config.toml
hop_length = 160
num_experts = 8
adamw_lr_other_params = 0.00098
steps = 8200
Rows from block 4, named by matrix and row number. Rows with one number belong to one neuron. Each number is 500 + 40 x the weight over the matrix's rms, rounded and kept within 0 to 999. All counts start at 0. Numbers have three digits each.
# fc1: first MLP up (model.blocks.4.ff1.fc1.weight, 384x192), inputs 96-191
# fc2: first MLP down (model.blocks.4.ff1.fc2.weight, 192x384, transposed), outputs 96-191
fc1.249:506564447539503490521491426558477495466495473499535468469443433506552478555465474453543516564497495478519534517523509470457519497460505472488503471496451484464501488544555486492477544504488475547474487468505495547501493491470527536463469507494466573437519500489548419512517456543567516512
fc2.249:517440529538538518480481504513492526558465422544479549450522515486508520478524481510413500478575536528568451468532521536463525446551477451523531454454510554507505507497513508451562529469494516513538513511485444563565520506542599488471498506572514488419507560477449548513485553546461537466
fc1.250:502502469471613519469418537486521459482507425519476485521467479446502527501517535548552478574529472536468510488509564523532503503565471478499445530530430528470527456458460507433485534528502420495511444566445517471576504531528543494458550492486521541492564522484485426521452421459586505574
fc2.250:510475496478442531495497558518522546585491465475435523420488484473456481480577507432455515516484437548535486516501455535480493532500441497586539476463537551494451535534525500543565413527508487528457465447500429539592471474589461527497542513541498486570498509449562539522539439562515518580
fc1.251:535458521489468530490484549517594453485477463469477445535454487527485484535510546434497523487533471525506457460373517483496529471582498505555546479481459498529491488539442498556487528527492597549443481518469453512562499472481491456513533518475461514503515412456496467496535430448466489528
fc2.251:492502454516510546488560524475511478467472465532411492526566509536491526498483530553477511461525421465498511531504487542543514455553524499486545445466488522491502479498553497494547475517545509500504420560523528458483414585513503455508520497496477495487453471496500593471533467474439576517
fc1.252:485471481512508543527499478499526599502602504524522492528485484529471519519485471496488443406515457500542457550508566493488570489503450538592442461590533532482529482465464401484530466559493496555544458519460497455436474556495519437498459503491535506476443495461486582509522528539459494543
fc2.252:562502450478407381535506453425556477545424582479507489502520529556523490530563459403481524511526529481486506510406460473504521488470576533443539532379576450528470469456528475572513545496518504428492478483534549431519504421436512571529541467517520547497438547479536481450511518508432535508
fc1.253:501511459530430468508516530482396524516486510489438440472454541523511487467511527444484494533460444494534494467482487489497502454504514542548530511506507481496537499536488496500500439459491461536505479487460479476488567446491524530511537459481510526501494530472496529445455499497490537523
fc2.253:541472501542502534538513460470450495468456505453456496524471489496471495495526490517485497513479551531452513466437514482490490484488476510475484470478523502462481478449526509450509532473481472487465488495494498480530495581481445526469531479499489535482496504450512517494504496519470475481
fc1.254:431475412513474582522504474427471495440448524583520575532445499466498452488432531525539539489546538440427481525522461499465391439524511513428469474565487480543514423441566410559414483508534450487491548390421490482441449530550528498457494551493507590567406490512506531542529495504465493512
fc2.254:602483531502485550484597530508431462547473509503513421488572543559488443495536530496468498497543608455435510422502531453516501415521487463482479638461526491567520470503545440456493494514438431500472525412459499547446506474452483467500499471454471503417580469548461496493442496495470447521
fc1.255:506507459569463529449513518512496501478491513525525460531536489537444497484554547481533491569530487482495511508545583504518496496473460484533496527467560474490481498523508517515414484403490507490493488529473468557560481551514535483472532569535493531539477521503484505493496529555501481470
fc2.255:468534469489501474487497539557507518514490453530515535482471463496516515533466553540486558458531493439468552474517433437561512540554551516470446448503516507519522475505529465439529479533460513501504523484506526477465466493569517533516509440521504495476583466525513478521444500505494499491
fc1.256:468471549495547532556478491499467515453451564497503422480479479518491454486457541448487487496532538522529471509436499513526513502520499550564539516545446539483433528445562493484482473465541497579518529485537478510503422498502502544458517536474485470473533577507518487535502489588492536559
fc2.256:475527482485457559540490497401536543506485494486496471485489537438509494421546526463499472441485572501442516515471475526496461453499468444496445512479430458555534559520517506512487450467491527517409529527450492488549487499487557475523457486573496524489463502439540489513461462514486453490
fc1.257:486490448495513521487538556477499425527466523467495465416487545488457480527488432451501463465520497466511516484493513492478510513442525522531523524426533526521518452424482456494578524554507510495488540500466483512476575483542471527507513473495554553528438481498522421491505428513550475555
fc2.257:560484551525504500479490501468463536513419537533469481422538530521499482491482494525468515517487506579524479504581503501501516478504571483450545543475434470533508537479469464501462459449525509494455525501437606559518442536446510504478451453510484493520496446482456571504577518557523530401
fc1.258:443428434492414473550510539479525501509515553496495457495486491525472502459524503457451515519547517525519511477427506487553524515563516462549468533474512538452510522519486482444530464496517550529487497457509527484467568474460477534502486551576549507523516506558479506487499507495492471577
fc2.258:547522510531625494497513541442477486514482520499484507496491476525476544510489480470522484508555511552532542478509488481518512508434541473505526519479471478529521442476552489504492528516458586479502545534448504506520472507450530536488522512496465460535605501492515505562495554493509513501
fc1.259:470491520511506502497611493457559441509496536479473552473510490483513527488431395527520543446563459418513451440445505523488496480504490492561521513438488511519486465496523469469491456489479502498445532460536539522506459462527459549511416491466500515489514508518468501508478489471494479505
fc2.259:501489520519544532553405570583532519485505384465481503460505439481461485488538461506519448429478523559518472484531514597523565427458446455461515441500514535522506520499452527521479534450530535468521479472485559474491533511487524469494568487549518477538513491445474479459475476480508406528
fc1.260:519492511465558464523514524518508538557429496501464482508502521515451442456500488468521515527487497511483457501518541504462490513494503425521456487496481503505553483522579510521536497507460472538479518463449516509519543592477532474493518503517487556514425467523492542488553513509506503558
fc2.260:485494488628520488485538525472495500470494481573425496476493478466542448505496526485504519481503505478447497510505505504512523546503495523523449519464503489502539490487487534536513497512516535448468489515469532479494474475501542510455466513463538502534486537461499496520495488550493483481
fc1.261:493514492485494462531459433503512610421494494496499497489442530490536514555533451527465527510515551491461527544539484518497450546531484574492496479507512486512503511496430501572501434513516495612452476535478487528500452393489485489500485492493467532522508475486414495506527474509421481519
fc2.261:509520480442509541488483517469546576567459501480546453503504507553490534463554522540522427498479485511485572488497501518514491544481481528456472529512516524477481543562478475498538519509520468469538478512546470478502522478403492487470506474492476538517517577520519483498529522519550561531
fc1.262:565430409479493541528534612466486481462512490484495425498451483537545459462502442470554470524482560548580418525457525546424516488489496545540495365414535456509503487518505523573517450448468565460418509541527487498472523497546501575518574426496492462446447593456432448521509433483621490479
fc2.262:444467431536505450476482478561450522529488550417523499496458520484560482442478561564480460615517445473556472477570526560468453554566468482485543522553376410478526560479421479499539492444517577398484502460543469444489541461543448512448507487460419523485497537550525476495491472478482434402
fc1.263:547573540495478520481511476545539478467495518501488492475486549473449535509542471479457513520510514455501523486529492551470442460506543489535528475497440458498465519535459512553500492546491498547482464550502550481502480494454461520582447533489502548530539612541460469543463546506532483496
fc2.263:448581497504502521471518522507539512473478536550530500508514533545400471447567370495578461506541506534457538503505405469535392476444540507520531523464476464482524510562519503473602490539504499496481498504505574536437497440486498491406467441519500481536468507514511484528482537484505450495
fc1.264:508444505549461490523568460505499466481518511565500571493476449476463458460467514486539483496567439465454575530478499495511523483460480473540498512423534507478550476505484476508501511499577495498477468508495489514498538512487517453551520579545503499543525548540503495499498496467487535518
fc2.264:600520495502562473506511458590446546529477405455471524481548441538466547452395406525478536468440456456470506490479534503464486530502459466469553489516420451470537455484534542527501530543525439509520543464480470471576487421496495518489459484469469527545470521506514535469485437567498508530
fc1.265:542484426487428470453472517441523480461499495514492474544523658503491500527560519529558538529501545483480497484507521531531538458538542497486480501492514551555471474483497433497502469491465496432425501479493517456568446498476505555479479545465491456450497510463500441409470516499465461539
fc2.265:521442492435489527502455440554484535515558471470501580459480473471500556403525444533430560522532490510534511505515483505485522516498513426503459553478492462548512534462497550513433428511511459538445492514436534488503560544446499508535518521446515535566561521509502562464498493460498386549
fc1.266:474433494491458473512499469531589461542471530546574496449459531508424485490524501501550469472510571461503443531492471422523527480486452523549510464428459498531504491546430435506450436504435469464532510536446484448468573492499442497452578508445475578545619507527470465470454455554431536471
fc2.266:512513478514492547558517534539534494410412553420505485510440450483445530497542506570463549504448480530478548520487419523501459496486523562496490473514458551550477441558484601448439534480491528510493439535483422463515590483483485430523487451571501469533545502478487462510555448569495563459
fc1.267:510477427464481462517497440563499416553492447516527527520541511513479501499530495494479517508485503399530508533480487435485538575531457507542517454536529411563520567464449479568479525533442511505422441501506513536459492493458515527497497582471489536363489436505517525516519495466469555555
fc2.267:454521461590564500529527471549506444502556420537553440552510489521472518494621542551505518523542518467485442468559471462478549515475513482480566482534534469451466495551487549462490538457516567527465504479497502496499488378447453475530565531402468558549551531555476492466436428509479558390
fc1.268:531506404477539547492431508526495477468462497498502436576488544467483514476458496463587435533463470527531491475560437450510477482494481622527475501508473429430523496480535447432520501471423565542487531481606435486539465483484487572460531502459507563534499526523482511530516450530494467513
fc2.268:493444510542563489455436479430533576529494600428493426535499475458423506537441409497550506576568499491552411503502471459571486519573436477468506551539428481509448505451476497490503454521500517469566488486520570538530503504472525460521585448507426457504547463493482482521533549437499438442
fc1.269:458456566508521561516538538487519429443546530455492479496481592436505575474444452461505511504534482458446494492535485532525531473493493336532458478417490535535558514535521460485529482502575453459555490468484516464526519503461524450561443472473508489459515526448487512534520476491455526527
fc2.269:538471513522478479510585449469485456491529555565475552501495486483487506532494458441576512438455528482498497563541485543527514513562540517491537487558540548477460505525495560520505487407504538548521497449549494483511591473479515535506549526463456478483560510522447591499466448486514482480
fc1.270:482567514482442528512528463488502460480468509503408456496488508526564529507502457461508490494510476514488466549448489509482577504539364486543517513463511462479467568507521498539464408482527517518453503483474540541514402531554523475466462511494519425491515509487472499505533444488452479503
fc2.270:449455543464510511544520470482596547546498493476555477530428485450488486550529564554475539470478510477495509560508568522500446464475508507465474478460469480511542460476511553508534536532503541500489462492525536527511478535476522491568503541452522494423510487498492461518534448478489523474
fc1.271:538535516595463512488504518411482428516439486489494454432545518486480470448546505488471514469513539424440534506541507454524448498498580522500387494537623538557448494518475509379490573491473633538570468508546388482495514489553488509424528499488475546497571553440515505556488500466529481495
fc2.271:490545563518509461573508521507609571580587601512557476517511449521511510515465520517510446464555551465523496470537510505475539488423451522492458463467454520539495533505452566520510424448546489505462451529489578549418477476495484547504460624444460509487495553526528497485476520476562405576
fc1.272:519499576514487512462407490507606478450464463508587441497543539512555453496481468498543518686519436485483463502482481530475449545581515561514524544429516422497497515504448468556457505494561523426524436506482503506495497502476512529384567483543500527562546484505511550506514465535514545480
fc2.272:491516477432443547523464540507555507502500481496492489493559449546498457511405482511510608491585485497457393485531446474529437453490562548438592469412551429516597502524482455537425516475601552481557433510531451547396531540551489510399521481449569358548491534492512472489520472486456589440
fc1.273:519485536450444508493506522509419458536508452509473479526473475497447505565551515497505530477507509527506516464541507432509520501463553489490518489458492492509489438550469473466486565444456484477467473487424557551488498558501491563451520519487423537447573524478492498423465532495528596578
fc2.273:464498478497466468506579484501470498452535479467520566548494488485470470536528532492487472477557501514531496542504409532483470513483492430444520543445480500445516454539520535516482592538512548487497423450505607538524477431488463500498563501484506491466485457475498528474385549526501567422
fc1.274:504556527519495472462529518550466489486490532507503460543510543494491434471525518437489510541536468484528414477484543585442519533450499459539512475520520497544483478560438540539455519482402438411507433517476526498532501468486522448444466532447435474499590496548525569555498512418506402484
fc2.274:542464468501514507454490506542498547506439573473529490486543499499457436512527405483564499492583539454486550518494458476501547477550522449479437554537472526469530493538500405524505448403561401451508457500528613516512528469467536485496522468532483424502430578514523499485499479398519495588
fc1.275:585530497445471505501577479496441351516563566474535376521616510517507448485455484442555430483488506545586529497595580472450511485455469513404423480499487551653500478536459580513486510488475440527485524613484475445486429544450482573501477418393475522513499542538490525498578509384494502594
fc2.275:533460451459480514538476409449414544539510532465486428364564465485510487545482583425454536511416499411468637558450502459436500447543498428535518483588504575407521480562481453528482511499434551597539498501475531450473525498507516559536454571524545500330491433590425550498557526599482527492
fc1.276:499472504533512518500465522513504435422499522534483518468463554486503519503498470506517501480539507542456477463424542496508534449493506498491499531533434467501484499546492462500518504562468481483552507491541509542452548479497504521469520558484436528563482525483527505493510490509485486524
fc2.276:399504544490500504503476472447445486520506495454543496479546521424525472541523530552511448470492500531500511472552553515520464528429597416495507455429480589429505513421490477518497503496496463468461570464522502476512496542504557495525511536508502495473452522483536490487509541515445474464
fc1.277:564538538518479499471502494511430523564502476533510472520470522538533539495540532505487508527508483450484504488482475532511534438474479517493499527507604541479490490531508464431474460523498451514506488484566439550516511480532503508527483499470528537507524439457522514500496540496489458528
fc2.277:469497520486414466451472534412529510511484563506530470429479488478435540539528520491538528462484546562564557547530489473489516534476542538509524518534496476501533436540538556544554492534467463487523527491492520502508466470471476518515499486480485539575497598459513488475462544468511517481
fc1.278:474521547484508535441516474596504485522589531484452465478463550531533455490529510489460433543461543479515463495494508556472518531498483483539464426410454462520483553548427513522463463483475523455518509567548481527513492487487398393495469475534486485564540536546503483515561533458463514529
fc2.278:551507568503540533481525534449504499509443433500445486525511547445534545475460514479522515458484491458499481456552489469499424502517473470483479487546451522542482552468466504469531458517485505554518483509509485554464490471532454536473466535539511541498546495478466421497505466527527472496
fc1.279:582483554523532447517516494509423439547437461530483431459474545476524500526466554503464499504544502485517503525560514522508505427485468549482420461578541602469513514522456520511431505536485503484490452551527425490460461480447539456555477520476489554533536444484515452511499505623512424471
fc2.279:471437474468466510473482544489514551568548584478494471429478484459529432425484412505449484475524491489559487534540480501525527505479470509516467465468496518464492492522478434489496539470553487441516458463536479593475481547461508550486507476472483498458473504507527527468523515495529552521
fc1.280:554470479553452465501610566544420482529549512479495485535489492518541396478539466483523441441499508500584473478427535526558488504413476489517463556439573492463564485448526563501464490470514508508482544424479552546458480587531505607511387530492398555416446508501556496510555465475522539610
fc2.280:516466500520479514488596468449442402545513450439428495530440493494470502559489613571513542555466475536440464425422473507540502485399464499481425523527420483485483507525533501481529472502528511503483517483492587527502483512414526581418549413466495484533505536538490495512434471516553495475
fc1.281:450547520469467524415489462498464499515499509479471551575446529492521465548510541508517503455491495491546531491468470499502498419459515567524470470510553463527529485531494540542462516500556476542540432502573512473498456460513468484533464499522506512486463470508587507534509535489477480552
fc2.281:521486472511504463429573524560450476502489483451491480516506502533504569461489482550538481548496452514475523463525518479466482514435456491486550520537582485457495523519457520431460475450505473535525586456547577458466491379512503496504475493517480416486525534495504438483522539546503460475
fc1.282:500387477546597421549516483537465440485521484562461494567536591523434458552474496493567516524541445521475522491487439403517520513515514545505403486467550465447522488472501526463453538475523452506611495521504477476544504482487523501546526474513500497483425514525515523489451521444512488559
fc2.282:491483519452490526486498509506512552540527498491460460511528470526526488558537519567463465509473502482560562539528532496493489533474558502536566513495511521585459501421523501499505552473479464471490567477505465465478431511532472523536521448528437484500511519537459548511552485526422585505
fc1.283:542502552494473480519457457513522507504495494539492492511557564533516547482501568511531475573475538503445509474477506537495468466451524511505483498437512475510502525478564563494474516568478439525583483491531438492499530450505487469473477516452449584503493471509485510481490473463546558567
fc2.283:489539513547436582492498524505583452503520541471418448442496508525514469524515514507508548481494476490505464506543527506491504474538534439503477517539475490529485479469515547506480431485489481506526489500444417502505448534540507514511534545498491487425532559495501528467467495401401465465
fc1.284:533491468518439495514521463470544423471547401457498534518520452527514492452513516484508503496476460551511499581501478563467482473465505437512439508449559516443513519510567482563493556455455541595449487503488459473481461492475539480562453532417464498508461537441548492524537436465474494559
fc2.284:486433396493511505513506443433500547472521488496558485493514433534533545477468485559473532502503495494482465535527441493453469513539444413456499485532537580488484496508573463551380623488516514509477444513491534496570508603477435552449524528453535499481538509521528517499552535507427489473
fc1.285:485488448453508514498490510509489488505533440518468454460475518455480489480526536416428508507483512495560492513478461519488475536526500466542473446437461511505530571442505500457595484562499478474453466479479537553527530507515503530574551580497469515552492523500503551453559484448543433466
fc2.285:508573556505463513553464565568512471478585569446443524532514511510516525502422465476541449473510485506513472517522463482526471563508480477492441463540495492474421473565547471490441436456516475481486509476530532464489464500507490473531516457429528505459551495476562449462528483529568507534
fc1.286:541402518507448510423549488478511486468499484484467494541456497501472504512477454420494535487422527469541555490446458483475404502536440501511528509515517570571482512492490491534438494458574471469431453443522469483469479487499513501436506456497506502480395482604509530508520526546505567490
fc2.286:547461483497534507438506481518511478491541550473521473516451533592506501551516505496511515520430468528437443487510519553566570477462444541521555527472599568458439576581530538471464546526465516466469475428502495539488469536570499454504570512443602512547577476498518511544485550534542519526
fc1.287:531477555526513518492466444520440471481466492420501487464469491528456505545489499511559446437482472456471532542523555600492517480588536503542499489530524470483471519479542486477531484593575473542469453440509477526495494499400443470502480466462572570519569459426525454595493542518492502492
fc2.287:525468440469425484483484521501461520453510418463534562493524497558477542542542547484494497487467518506476492550522491466517463548442496558485497516518503473486488514508498431486513510520471428526451531508495538569403544517509511501534491444553474520484514501504534459490489492494464517494
fc1.288:509398519436445515559502480447475444483547500504513537525521485513462548465453486468552587488541510564492522569527484551578511492522568499508463435504451496548509424402512578435448498535548488573535518480436455498553491515561451462434501554531578494491568496423524435543538436462525489528
fc2.288:516467593565510482435471459526537526497406488494486523485502434516484507524497525520511521518523470468438444496542415491498480533456495455530550449484483470577480442419496524612529378608599540537516436417516475525498699511451463460531447435498579561508494520572443451517457512476533514507
fc1.289:528558468493502508533515518520483453453540491484501524545470633439547515541486452498448436484600514488444530457514482501541526518545511522577517435533513485483567538512532527443490447511459496507442441498460465553486526476453469534569478510525502506452493506490475476549499436488507439535
fc2.289:525476499502503512570536533414389493524489507424544437523484503451430517563555544484505525469473514534403473473487454482495479449542512520574574477481527508509517535516538484472457526501480522572442476512432531419488480363516505471516574506499573432516468529559470420524470445487466545475
fc1.290:487546482528532564467520509582520465477469507517554493508524500449512504476474508479546441467507531489514456480442499525517527435516495562579502464540424566514514418519526483441507449493489535466484489486489546454578504484457506542500530549445433544551538447442464448508591506485491542554
fc2.290:443464595487505521460540593501483603526580526467517516523516477447467524518520473539443510541504485490536530502557500484473517534516535485501538473489415470461501470577521532456503541536569536578505513480531504484436513455452436537488485535506501511474486539472561491542447548533483531499
fc1.291:509465411480540440480512469511515497543520514514592478489515520504468503431476453414429525545475459462553471477469547441475455543498519503500518486495419449560517493519464492528490511609537521507442607515465555426528516490439488461475554464557523455430562480481564533519540467433479485486
fc2.291:444482446469523517482517523453537583442470529426559506493415476474531439515521517526495509495497508504523472545538504548459502508515524478497539529490459453507523479464501471467474514534429461433473483564515493520521462488495477529452486496554516504490463561479527512529540559511534512578
fc1.292:555487490498522510488524552512489471464483445449521452512488491500514617502484529509451483503507537535500453467506480459466418540554484510471469498533519439522467540518417499549471448513455562530516519581545523503477494465480487482496494528506476500513491523531436456426516541464461494558
fc2.292:518467511534505482492504501567467505512522502511502522457574547483489497535517467529477535484478498498500528485480470494493499486492578476519489573557491526533435516500476433487500446597481509478567433501524540460496480495402452467497501510442457485567480533501539537482500499529580491522
fc1.293:512542505547512486470468555572481477436504495490514481548531546498512492461473487539487508464469476511513518482540497516511547490553506476486499573535497501535469556483461538442496400516579388548456523441534476537491497480476520521525427540560503450439526467466527547527520510534510493506
fc2.293:509498551535513566446553486470482542540518462507466491540384510453507517528484511524505540549500552515515464429541547477459489528628470545539519452451507548479459535521456497484478513558542453478509570449502496492491475518486526448544509531581480509474532559533449589488453585479468487458
fc1.294:513543476470528486507563471435518479457481523549567501547474449472481495528484510555556542503534518591442466475566498495483535442501535483530449521489493459414538496459527502615582533550555472502482518513430451500460509492479522581541509551480502480504502503507460483597542543491491499572
fc2.294:400561503526502487503504515457463483575576539463520511482534449484536530485493462481502538488456552491477497549413419573491495430485479477509448487506519497414518555458483562454416485559479491450469477437540462435511483484495489400523503500464481541542438444512470472498529473612472539486
fc1.295:521560458490485488477589469571437467436485570524519503473509511498539510427560588539487512499482481506569491552538556446514467456544431434567475503494502485469577419525520475501469547566438541494480488498503464557596505528502454494488568532483499565525517455594505459484447470524537428466
fc2.295:444524508491490544590506490502528502545498450490530471518494456522497474455500489484538561489526520532506474482495493524530510486523446502466515465420515530531457429469520551523543459471522514488499475464498514502537503477533575509484519555480465501502500493574498451549420485507492621487
fc1.296:464484499394527594518536572532464509426536461589521487531499494444500522488483438549512477494445480374515511533562536558415459391513517502544501527560455476512467555548499558428489461549494494572417468478499446582590477526465562495477482486498483508462499561473404376518607490537517546502
fc2.296:539476507474601517500413516510553553540513490508520555491546469455537490520447482461493421478534517523505487496540528498538509517594469490525473441520476472546528549467540561415528514525466516521535550542498484553445433550520530476485483502480571549469531529488483395559563501526490497509
fc1.297:520497518460432479542503556516452517457519526478505454576507470504491499475422535479550434546505553467527499472559494542518476389520466482546543456527477571533507498498494506425559539477537401459515529518474508539545499480486484519499453518517576574540454526478477526508487473563558548546
fc2.297:495511529518498533423501544549578471554514525473495515456530496444461561543521438501484512450485458496506504482561510519436504487462477533556493469499502472541499464502539486501555506469513503571456460514456518502469583515531489515470539550520436515538465515501457538518528388509516492489
fc1.298:467543444429527548484539452549503411506501564531516442559505475513506490438409527516682490482644567410433504583505538486520445502482483535483492559427584477476515442489518497482510489474428532466508473523487464538518523488559452468535491584488468584501520559523507532522535461487488488521
fc2.298:524505449520501517587422441569567478509521557444542428536526542500441474523471491500507522425517500509495498517497438479466465450449506485459471616386514507553562546523508480530565466459500432422496536427524527481497565495519544494488457465514451485517518525523540490542491496537502482505
fc1.299:440453505485577542494461513347476512466411497472431497597488487497510569458469547460566486444523497474509522486512483496512497563545471552512450575508487510536518564579549526476478535515433535461544493501569519526442458445439414436468559577439447490524436511483539412483523460479539493610
fc2.299:527485447532492447561601516504517569475561469556574555560579542505457506441525490464521444501439501597487461504536514492492509560447515466408483557534519512474491455549431459496446505540429500465463536550456493542460414518481419452526531509432481462471530556529478501495434463541540510519
fc1.300:558488513471516518531502575476479442465548466468493504530528458477505522456483562561539445500536480497500523479549531441495497430429526507485423563463486506491503535514490491489472466574467536542477431535480386429543542447469530500530486467495473560491500599494502510498467434493526512530
fc2.300:490512463527439508536478473486460447527549568536512465475486476557464515485434492467508424452526513462486496496508423492487419615535484495516571422542476487517513507512541543518500427502479491513596519510505388532427420439504481473514503539523596524531451507523527466443469479463470516508
fc1.301:506499480529509400497493508438512464479466498512472502458523514529487537561461402536557583494582496467533501485525466535483423534498538524536488482442520460513508536496532454473478476532546435535493536518473557490492438536536442563490471474487489586522466567552429461474479438507523472568
fc2.301:516576501461568533444557492525486531488509483489484539464486491412474466506471481453510453502488541569544492591536514503576583461469521616472431464474499535477499483527517536466493462519532478519545476475562503581465506485478544499494491503599537419480510484474434524466562506513600498474
fc1.302:465533500449456528501504474527524501532492556462535561461515507582498522526537358506522539510469555463444509473526488515493461533530552439532480574615537488475525474441514590464591480570529522378505443610503458529517487454536549508472583493496490498502485474446502580528564497453508548522
fc2.302:484464469518447511490549485529477530500485533526512513566508476517526449450508439498522487529523483483515533484431405495527505538445423425541548556546516444554519462411517479495559555489480420511528481483574559480540498504498536489485543499605521571499562424489458483519508521518507470491
fc1.303:485498528448426527554491525551478434509536516524488483535496481469548529519550492518515490425502516547520491504532486594515481435559448546502479583571604476488485491533530486572461567449521508482503486479425511430482505507387477512592510540496485483454555471503485496525542468408551497644
fc2.303:406515448480511466502509574542534560458462563515459513483449555494528508568494434511450522505563499484504464472510539578583505494455532395514450458511483569533513465527493493397523534493445459500512552563599424465516529412424482476453494560456566583520558486488478493634429521511508457463
fc1.304:535487484481549524468476518501486453508590528514504489536466515529537525479511485458527497519488458505432415511480574581497467446530530499500495509494503458477474496503444429495464507530501444508474525491587524504500549432510444508513556511513528479491485466511512500546517470451502519544
fc2.304:505557436504523472467531510596476491540467478482515505439597468527509487573520506503470468499522545520502381460488463525491539493514510501502491548472477492478509603505565488505427462472495484493467528520499536505489464428454463500471518475519534528582440513554497500468472459486502537504
fc1.305:508540433514523511522547531530511493534541512502500453472517576415510480559478510486560545491406586460503412540454463447518488478555497466471459528477490482383507492522569497458490527568493496516484505475531477530582523515517413502516451566480533514462482531510507494472465493477519478578
fc2.305:459496440512504533470479492501483526509553521489556480504537550460456521553535514478484526509517498451485477442463521551473518517456531562456508509482509451555404426498499463545462545509479532425493503437557509465530522518485504509505523521492506514545534539480546509562565464470445520480
fc1.306:481499489485514546493458532536480530427532514487476445484427628525410530561479522481522501520550457463502542544478555584504474470518481566487493525422496539543493536527516496485456499572496493535470448465520509489544467446570601462452538501478525472448557493494518469514479542479507477484
fc2.306:561483521444523507497522518455586512551488418473450530559520469540486550516385541495517549432456566543525520533499490467549528451495536487506491468511481539509514476534504541479517477519531534509559445460430503497488550484505542471470470499517466486514426482488514503407507455565485493477
fc1.307:541475464536512449544550485566488509508554490547481522500466536489457523499508539488516494454525502505547438504524468478489528526526482426539431446514593426523581486513475568519487548436500498502572507409557528528516482513482512545506504564467490491489506483488569439505456575491478461462
fc2.307:398560538520511525430530508486460432518448492503428461455499461544518546533513498530472547497458550499545506545495497511523498438500523511518597482484493530466448519552495567521462511443517492432561451525476456542516411466522483531543574449508470502516470507507474567459534567527517491490
fc1.308:486444468514482548545543510554525407461533384505509463518479565466479550573537527498534565470530528452538499538513516483502503525591475464486457504536455518491434463497449483481484495485503512520492435518508488494494459454529458479513576544533511520535451477502475501508491503500511519493
fc2.308:441509421553488465531542535478499549508549515517508516465456452494538463534524497439581537460568450423481535582535499475469530482424479446484481491571531453501509492558509492419486501529539477513484497440482518476441546482481435500513457562545449522554462467565562517508452485389490490518
fc1.309:535513511449498495425482513458537501467524543548502515491504488530481502528524487540512535514512523513526540465495465536453555435491521486513506454559509491480469494538512490525494463511497498450501426505438490557505495460487516541498542521517472508478567512519500509461440535471487500462
fc2.309:491497512501534441497572448490496521499419442530553551554523509508477536511430460545457558501534546475389435528536451436544516532513500536524579566475480507532540591528516498542538456498554459502545502472516498497463514540497551504579442492454400529511481464510457476452463474529504445501
fc1.310:546542468504545462559494476448477587564508549510503472476563486556522506515492532465540528538488537426596533495450597392426512488522454481507567540554463445506449470505539495474550538544441527481492496523461528496550461437467474506559472456522475528533478432429541472533530488537496425518
fc2.310:527564538520481502466505502512519517472490524519523472524494538479541520481536527530448500506492609559471480517486502490541486491452504484546545559526543485534569484500501454467507480504524460517545487481550453583489487514484471538448492498489520484414481525583537459461533510520496467444
fc1.311:467478448543434523489526489485503485497504499527538492464526514539479483463489467499480490433518532440490516466441494550471508512540439529546504518512483490471502448501580469550526485478533490500422471509493465528613508514470527455463488566479581522523485518512487510500456538511492459483
fc2.311:486520546480474502520510536492551552512547477488568506498557501468505538477533462479497460483466556502495461501525458476494485554472466483431525478507496517511495447546535508524492507536489540463572491550498515566451525473499521565489558502511436546494502487516477535492461452507499448556
fc1.312:487489521488453470586517507470514480485556461520568528464509507493538538546493447474435463525546547476459490506523567485469492526598510515515458420536476512514555476451456382479507524494539507482480439536489498446561483476422437552484509541452411481521579584507523509494496482491479450532
fc2.312:497482505458555431456515548551533506489523508555432482519479435533500438546568518582484508522481477522512509554541520537520523541422517490565488495455486419433432538468511501474481449479553430477455494441558516494507535549486516457421517407472571583423506513559457546435507486553524483452
fc1.313:517481442482456474522450446490489524496545526502482483483437522502476489535557517506517498400511489510533545545503507463528508541494461474466473490499509527491487452568538482440442445527515494513503522482512508515515567503523433459476537471478505550487476496452504490474488598457478464534
fc2.313:506557476500475510457461545472492481490529496506428545539474423530551488505460534455465408497478532514500528486468498434525523481515556536489499481560469539449497489478489528476507473486442501455484496453540531502526536481501441555569556503512529526514436560511485520474533517496530505503
fc1.314:464435510540457583493527555533589468465498504576577439487487400558528501519420538457510498491517502432577508496506506485519466466458540510535400497515442547514479481573499489483513479493509506559417474560534454467566492530482458446518500551449548424580553566489472494519538511472520572470
fc2.314:516505505498468533498528518439495535486524534544477565462522501460415507473517510526497472490450510459510501525551440488506523437580517534429466480499453487464512481515454491539445492596455504539513502487505544493418543528528494414460566495453472439436491538480496457505503518448439490459
fc1.315:471472516489453513536510529434454524507500483508571526498433495470494469489491516466532495509498564472574530510461570475528467575474541528495509526518416473481494521453507482456481533491544447486517528523488489444456525500487528551512494568478478511440475484426487538515564498517476445533
fc2.315:482523516514504480459516476481485482517492525514433569486439478487467516488482504468465463489495537477513558466522518483520511492498487510489486529433434504465529506551490488557467509464533462536442463536453469487543483491509529432492487459456507467470476550501480610507545515509485568510
fc1.316:524472505455537453522480463521494539486518530463524534527397612496544574546509437469455528472504443484500465556464580547504534498569515522517408557494424482399483483545508439495520541543470522544486483544470474453471485525527483498514530488516517503472489490528454522453464458487491488504
fc2.316:491530492451454504479509491515471458465494488532467489478569506511495494515486460410482507562504552585517502532449591568536524495473472478448620546565539427507516449551482466503484589538473530488473448558463453445492504565526460500485538566553468509475524533557463534501533503515526453459